A small contrastive image-text model, trained from scratch: encoder depths [3, 6, 3].
Rows from block 2 of the text encoder, named by matrix and row number. Rows with one number belong to one attention dimension. Each number is 128 + 24 x the weight over its row's rms, rounded and kept within 0 to 255. All counts start at 0. After the name is the row's rms in percent of the matrix's.
# q: attention query, key and value (stacked) (text_encoder.blocks.2.attn.qkv.weight, 1152x384, the q third), inputs 231-307
# k: attention query, key and value (stacked) (text_encoder.blocks.2.attn.qkv.weight, 1152x384, the k third), inputs 231-307
q.311 092 [102 106 155 139 153 123 122  91  93 163 139 110 148 102 121 168  98 125 131 116  90 129 152 116 100 191 123 127 152  81  98  87 102 109  63 166 106 137 164 142 105 131 146 129 105 151 141 112 141 155 138 118 124  94 112 149 108 104 125 155  92 135 139 168 189 134 156 106 129 121 118 144 148 116 132 173 136]
k.311 093 [136 119 144 168  91 104 122 110 196  96 144 100 123  88 160 115 200 104 163 138 115 161 136 140 110 128 124 137 130 112 184 158 130 147 125 114 136 156 120 148 152 137 148  93 141  98 126 130 125 136 112 124 150 194 139 109 130 162 118 120 127 132 141 123 141 131 162 123 121 109 141 141 136  76 140 149 127]
q.312 092 [159 120 100 121 152 147 142 147 167 101 134 140  86 174  85 151 103 100 129 137 146  88 168 136 123 113 161 145  75 176 124 131 154 128 142 144 141 167  96 134 153 157 137 119 155 124 148 191 117 142 135  94 140 119 134 123 105 132 129 126 124 165  99 108 127 133 133 169 138 112 100  77 118 133 130 127 154]
k.312 096 [149 122 133 111 128 114 171 123 114 139  96  91 110 188 115 151 108 153 132 111 130 142 132 119 142 148 110 146 140 116 117 107  70 132 161 131 125  64 147 132  85 145  93 161 106 139 115 105 106 146  95 114 140 137  94 109 126  93 134 122 151 147 159 133 130 102 126 116 163 126 128 111  89 136  95 146 150]
q.313 094 [101 182 115 125 143  94 140 109 140 129  95 107 136 112 142 131 138 133 134 129 107 174 105  90 135  92 171 102 135  92 117 134 148 153 136 143 140 122 175 130 147 118 123 115 137 162 108 146 135 123  98 126  84 136 135 126 140 143 107 146  98 146 113 174 115  91 114 121  97 139 103 183 126 140 143 159 115]
k.313 097 [110 117 128 110 107 166 114  94 122 112 158 110 122 135 137 147 114 123 113 162 137 163 158 103 123 134 107 113 132  98  91 115 152 133 122 154 108 153 177  85 151 124 124 112 118  73 125 171 157 120 109 119  92 176 165 134 126 100 122 103 136 171 121 163 135 116 148  96  82 100 163 114 178 143 162 129  96]
q.314 102 [ 85 118 136 123 136 131 129  86  96 150  92 137 173 149 109 134 119 128 172  97 118 166  87 101 119 114 115 173 130  91  88 113 120  99  87 128 127 135 173  96 102 111 121 137 114 120 129 124 135 147 150 134 109 110 137 134 146  90 119 152 130 141 160 204 112 113 139  73 147 154 118 177 147 122 133 132 160]
k.314 111 [135 117 146 143 106 142 131 124 155 124 130 123 105  97 150 162 171 129  76 122 154 149 140 152 140 112 119 133 157 160 143 192 128 164 124  96 139 160 147 125 159 159 141 106 130 117 131 149 111 131 170 147 127 149 168 134 107 139 122 121 126 114 136 120 145 165 152 148  79 117  93 149 147 142 145 155 117]
q.315 088 [118 117 156 149 142 121 123 107 114 159 126 174 162 132 131 127 108 104 140 104 139 147  87 122  87 130 177 188  80 145 151 140 156 118 118 141 108 128 120 113 135 139 117 166  91 142 164 156 144 107 120  79  84 119 103 134  77 147 133 127 132 141 149 105 116 157  63 147 174 125 124 136 105 156 133 162 117]
k.315 092 [138 124 156  86  84 170 114 118 118 147 139 114 134 164 171  84 103 157 128 127 154 126 165 119 133 122 110 159 160 108 102 141  90 124 107 130 118 102 143 125 136 133  81 158  99 129 116 149 153 139 125 140 126 156 113 135 129  99 154 129 147 124 129 109 150 163 178 129 126  72 159 136  84 140 152 150 128]
q.316 101 [134 102 119 167 107  95 111 118  77 147 137 133 143 110  84 109  80 160 173  49 100 128  84 122 131 138 135 141 133 118 110 138 132  74 110 145 123 108 149 111 135 118 155 147 115 119 121 113 172 141 151 102 138 133 131 142 114  92 101 159 126 109 135 154 122 161 112  63 148 169 165 107 139 152 114 119 125]
k.316 102 [145 111 112 110 122 101 138 113 185 111 127 124 144 124 167 118 119 119 129 157 118 111 141 154  88  66 126 134 126 141 184 166 136 134 138  91 114 109  80 120 146 127 108 147  94 104 147 130 145 104 163 116 139 134 143 152 139 150 129 128 140 125 132 121 126 133 153 148 117 115  94 124 120 167 120 144 119]
q.317 101 [101 119 103 109 120 146 120 117 155 130 150  94 153 138 143 132 174 107 195 168 120 161 117 101 154 129 121 117 110 140 120 131 163 129  71 131 153 123 148 143 147 161 117  89 163 127 178 159 121 116 129 129 130 155 147 130 131 113 122 101  89 149 133 135 106 148 112  85 109 125 110 145 100 125 162 169 114]
k.317 100 [ 83 142 101 114 104 113 129 124 127 130 130  78  97  73 133 126 159  88 126 120 126 117 137 112 114 164 139 105 139 118 144 141 138 115 118 181 101 155 146 135 150 150 123  82 145 121 139 146 167 136 137 119 100 126 171 131  86 132 142 119 103 188 109 149 139 144 134 127 102 118 126  65 151 136 126 147 154]
q.318 115 [149 156 104  80 143 178 112 153 155 124 103 109  85 117 164 175 165 120 105 171 174 131 163 134 142 130 132  85 131 164 140 146 166 133 132 117 118 132 134 145 169 120 114 139 146 123 105 157  86 101  69 163 110 165 128  87 160 135 157 108 115 142 134  49 139  99 142 138  81 113  85 130 112 147 156 107 143]
k.318 114 [109 132 132 154 127 109 110 124  88 123 106 153  98 132 104 119 122 154 162  98 114 134  93 119 128 111 190 125  81  93 111 125 108  95 139 131 166 157 159 123 116 108 150 116 158 138 116 128 137 162 109 122 120 127 145 127 162  80 111 103 101 139 108 114 131  73 105 105 150 141 144 118 122 121  97 101 145]
q.319 106 [151 129 138 102 130 159 135 165 191  90 113 138 113 126 128 122 153  94 118 131 148 132 157 141 141 124 174  70 115 174 150 145 112 164 146  91 119 160 100 100 146 142  81  84 123 113 117 136  94  92  78 144 106 120 130 106 138 151 151 110 123 158 128 102 142 130 142 184  94 116  79 125 130 158 131 122 132]
k.319 111 [149 132  82 137 128 150 141 105  76 101 121 116 108 140  86 102 109 145 149 109 152 131  87 101 137 176 126 166 135 121 122 132 102 102 127 154 138 133 158 104 101 140 126 188 139 156 155 112 116 175  88 113 131 159 107 139 128 103 138 134 132 119  78 125  84  92 114  94 146 152 111 121 129 106 107 128 118]
q.320 098 [113 112  96 110 147 147 120 114 166  94  88  96 132 120 159 100 153 133 134 165 137 104 152 148 106  95 149  87  83 161 133 138 149 132 173 120 115 118  56 130 163 149 138 127 156 113 133 111  94  97 128 134 120 144 136 132 155 144 143 134 102 109 125  83 128 101 160 163 121 115 125  63 126 146 103 125 144]
k.320 102 [131 131 144 129  86 145 136 107  78 156 123 172 109 156 106 108 100 146 133  99 117 144 101 125 140 170 109 110 114  93  97 115 116 115 161 137 138 114 123 164  95 129 139 139 128 163 111 137 101 151 106 133 165 129  81 138 119 110 115 114 136 139 122 104 100  66  80 102 126 136 144 115 132 111 102  93 144]
q.321 107 [124 123 111 156 127 128 137 108 126 188 105 117 145 131 106 117 125 122 166 116  99 160 104 151 147 143  95 151 137  87 119 152 134  94  76 152 129 148 159  80 123 143 155 151 121 144 107 157 174 164 125 127 102 105 153 112  91 136 122 116  86 121 163 152 135 134 112  87 133 147 143 189 147 129 167 173 123]
k.321 107 [124 149 123 129 117 158 102 114 133 129 170 119 125 128 116 110 190 141  93 168 145 115 163 124 118 130 115 130 170 123 103 178 163 166 112 124 151 136 116 108 125 124 153 114 112  98 144 124 133 102 149 145  96 138 159 126 103 134 137 121 127 144 128 142 164 169 131 140  95  86  91 124 116  95 158 183  95]
q.322 098 [111  88 111 145 142 123 120 115  85 124 127 131 130 103 114 126  98 154 122 109 100 147  95 129  91 178 115 126 149  90 110  86  82  75 107 155  92 123  92 114 142 110 162 119  87 148 149 109 172 121 120 152  85  96 140 148 129 127 126 147 141 110 117 151 128 117 142 111 133 155 146 154 113 121 170 108 116]
k.322 098 [130 153 127 114 104 123 113 108 207 132 138 130 137 116 179 155 125  83 120 167 147 126 163 166 161  96 139 133 120 140 182 125 145 140 134 127 131 123 131 139 149 125 128  89 132  98 128 148 133 154 162 142 157  86 115 124  88 132 103 122 136 143 147 138 146 160 146 126  99 120  93 175 117 136 158  74 130]
q.323 091 [ 97 125 184 171  85  98 130 112  75 123 163 149 151 163 105 116  86 134  97 108 116 118  45 100  89 144 125 139 101 114 136 133  97 123 122 170  99 153 138 135 113  88 149 125 125 129 148 137 167 140 132 108 118  95 124 137 138 112 111 137 126 115 160 158 164 134  76 131 165 152 163  90 140  94 122 124 123]
k.323 094 [139 135 142 136 113 147 120 136 209 133  99 125 122 116 131 136 153  93  97 154  75 100 145 176 108  80 117 126 155 135 184 173 148 124 130 113 147 110 105 143 138  91 138 142 143 121 161 120 101 115 141 122 123 146 148 133  94 152 130 146 140  80 159 129 141 194 152 153 119 133 110 135 122 122 147 135  95]
q.324 089 [135 132 128 107 134 133 164 115  92 124 135 132 153 168 106  94 118 150 115 119 130 129 172 123 148 118 118 133 144 155 112 147  83  86 194 137 159 116  92 144 175 138 184 163 137 124 119 136  78 111 101 130 117 111  91 117 134 135 123 109 127  91 114  84  85 133 190 179 124 103 141 133 140 119 112 139 118]
k.324 089 [112 148 121 100 190 132 124 147 102 115 108 133 115 139  64 122 123 127 120 103 111 126  38  95 115  87 119 123 109 116 102 124 125 140 158  97 123 119 148 149 154 133 103 126 105 118 122 108 150  98 135 137 150 142 105 104  99 124 110 140 136 124  72 118 155 148  65 138 146 139 115 125 118 205 112  91 171]
q.325 098 [ 93 113 145 148 123 155  84 130 156 114 146 124 132 109 136 110 166  94 134 159 119 146  84  98 147 119 172 107 128 140 120 120 176 133  96 124 134 117 152 161 144 156 117  83 146 131 126 143 148 106  96 115  66 106 171 138 108 135 151 115  87 166 100 158 113 121 119  83 111 124  56 134 107 148 123 153 118]
k.325 100 [147 123 129  96  98 137 110 107  87 151 147  83 110 106 121 132 156 109 123 102 180 159 137  73 122 176 133 142 140 150  98 133 149 158  69 153  99 143 168 130 123 127 151 123 114 128 123 138 157 155 134 135 117 138 149 146 149 126 137 106 138 156  99 142 143 143 140 128 100 153 174 137 160 132 133 178 109]
q.326 094 [ 91 119 103  93 134 122 149 112 160 109 108 108 179 106 157 103 124 100  97 173  94 134  99 130 132 117 116 106 131 130 148  90 166 140 137 128 167  91 122 133 147 142 151 137 113 168 137 116 118 140 134 121  86 127 138 107 158 150 150 147 142  74 167  89 144 121 157 150 127 141 102 150 130 174 123 142 116]
k.326 093 [ 99 105 121 130 116 144  93 174 123 135 167 177 134 135  97 154 146 106 126 124 106 127 101  87 137 144 114 114 113 126 118  92 131  95 120 116 112 136 160 104 155 115 169 125 135  91 115 143 179 131 136 118 113 118 122 137 129 124 135 153 137 134 135 121  95 121 144 109 126 156 148 156 116 105 114 134  87]
q.327 098 [ 75 129 135 154  79 125 102 144 109 123 152 144 201 161 141 148 123 118 145 107  75 115  91 136 111 196 145 167 143 109 140  63  95 119 154 151 128 146 110 127 165 102 147 131 119 122 150 139 149 138 170 132 137 129 130 160 162  68 113 168 131 121 132 109 152 100 131 136 167 138 144 138 143  98 114 138 102]
k.327 099 [ 96  93 120  96 130  95 135 117 154 151 146 120 175 132 164 131 127 129 116 158 108 134 151 144  97  99  68 148 136 128 152 159 168 158 131 127 109 117 122 169 140 111 151 143 135 149 125 140  94 132 138 134  90 101  86 124 124 131 147 146 127 120 168 169 168 148 168 145 108 111 110 112  93 136 119 122  90]
q.328 105 [134 100 136  93 141 171 117 116  95 140 139 107  95 138 177 116 174 145 122 172 117 154 130 113  81 157  97 110 161 131 105 123 108 143 100 136 120  99 137 107  88 107 130 129  95 158 140 156 156 130 153 119 133 147 127 114 121 134 141 115 114 122 144 202 111 139 131  84 157 135 167 162 109 116 177 137 148]
k.328 107 [132 148 139 133 116 103 127 160 114 110 125 130 125  81 110 171 160 124  84 141 129  98 156 143 140 155 153  89 122 175 154 145 162 118 158  97 128 177 132 102 158 149 149 101 159 110  95 161  92 148 159 143 113 135 157 112 124 129 114 105 131 148 122 125 142 109 136 138  82 151 115 139 170 127 132 149 126]
q.329 099 [121 120 140 150 124  83 108 106  97 160 161 127 159 107 128 134 125 189 119  95  75 135  76 103 118 140 106 132 146  74 107 102 139 122 115 163 147  84 155 111 123 134 168 142 119 135 148 100 130 135 146  97 106  92 118 160 116  89  98 112 131 100 137 148 161 109  78  90 140 151 189 165 120  88 135 162 126]
k.329 097 [123 141 128 127 141 120 118 158 155  88 152 101 117 121 162 115 151  99  85 153 106 112 125 178 112 127 132 142 120 115 184 146 158  97 115 111 109 135 126 104 154 117 145  93 112 102 106 171 113  87 153 115 101 130 150 108 119 144 106 132 143 138 134 146 129 198 144 138  95 137 140 119  89  96 139 144  95]
q.330 089 [132 114 138 136 125 163 150  66  80 137 121 146 126 141 130  92 104 151 127  84 115 132 109  86 150 116 113 132 167  98 119  66  79 136 118 144 128 175 180 157 136 123 151 161  72 144 140  89 143 171 128 132 113 111 141 125 132 126  96 154 115 115 134 143 125 126 141 112 131 160 146 192 118  75 108 179 120]
k.330 088 [ 82 136 157  98 103 145 151 128 149 139 143 143 147  89 120 147 118 106 100 128 151 130 111 150  77 110  84 123 149 141 119 138 153 113 115  85 134 126 101 121 123 100 105 104 104 124 182 153 129 113 152 158  64 131 115 128  90 123 116 148 143 123 135 168 142 173 105 125  89 128 126 133 114 130 151 123 105]
q.331 089 [124 130 127 154 124 165 104 111 126 161 175 123 169 182 121 106 128 168 176 105 106 164 126  95 165 151 128  96 130 113 119 128 140 115 108 149 110 132 139 114 126 129 139 120 125 149 138 111 170 137 135 130 111 106 127 140 122 113 115 159 108 119 146 142 113 160  99 103 109 126  89 170 129 116  84 187 150]
k.331 090 [114 126 130  88 116 143 118 122 139 160 139 125 140 109 123 157 199  87  99 144 127 106 101 154 120 116 139 139 127 120 129 146 138 107 115 121 119 107 147 116 107 128 138 100 149 110 145 179 124 120 159  98 111 103 141 155 106 145 106 138 140 146 123 155 168 145 114 154  81 139 121 149 112 158 170 172 125]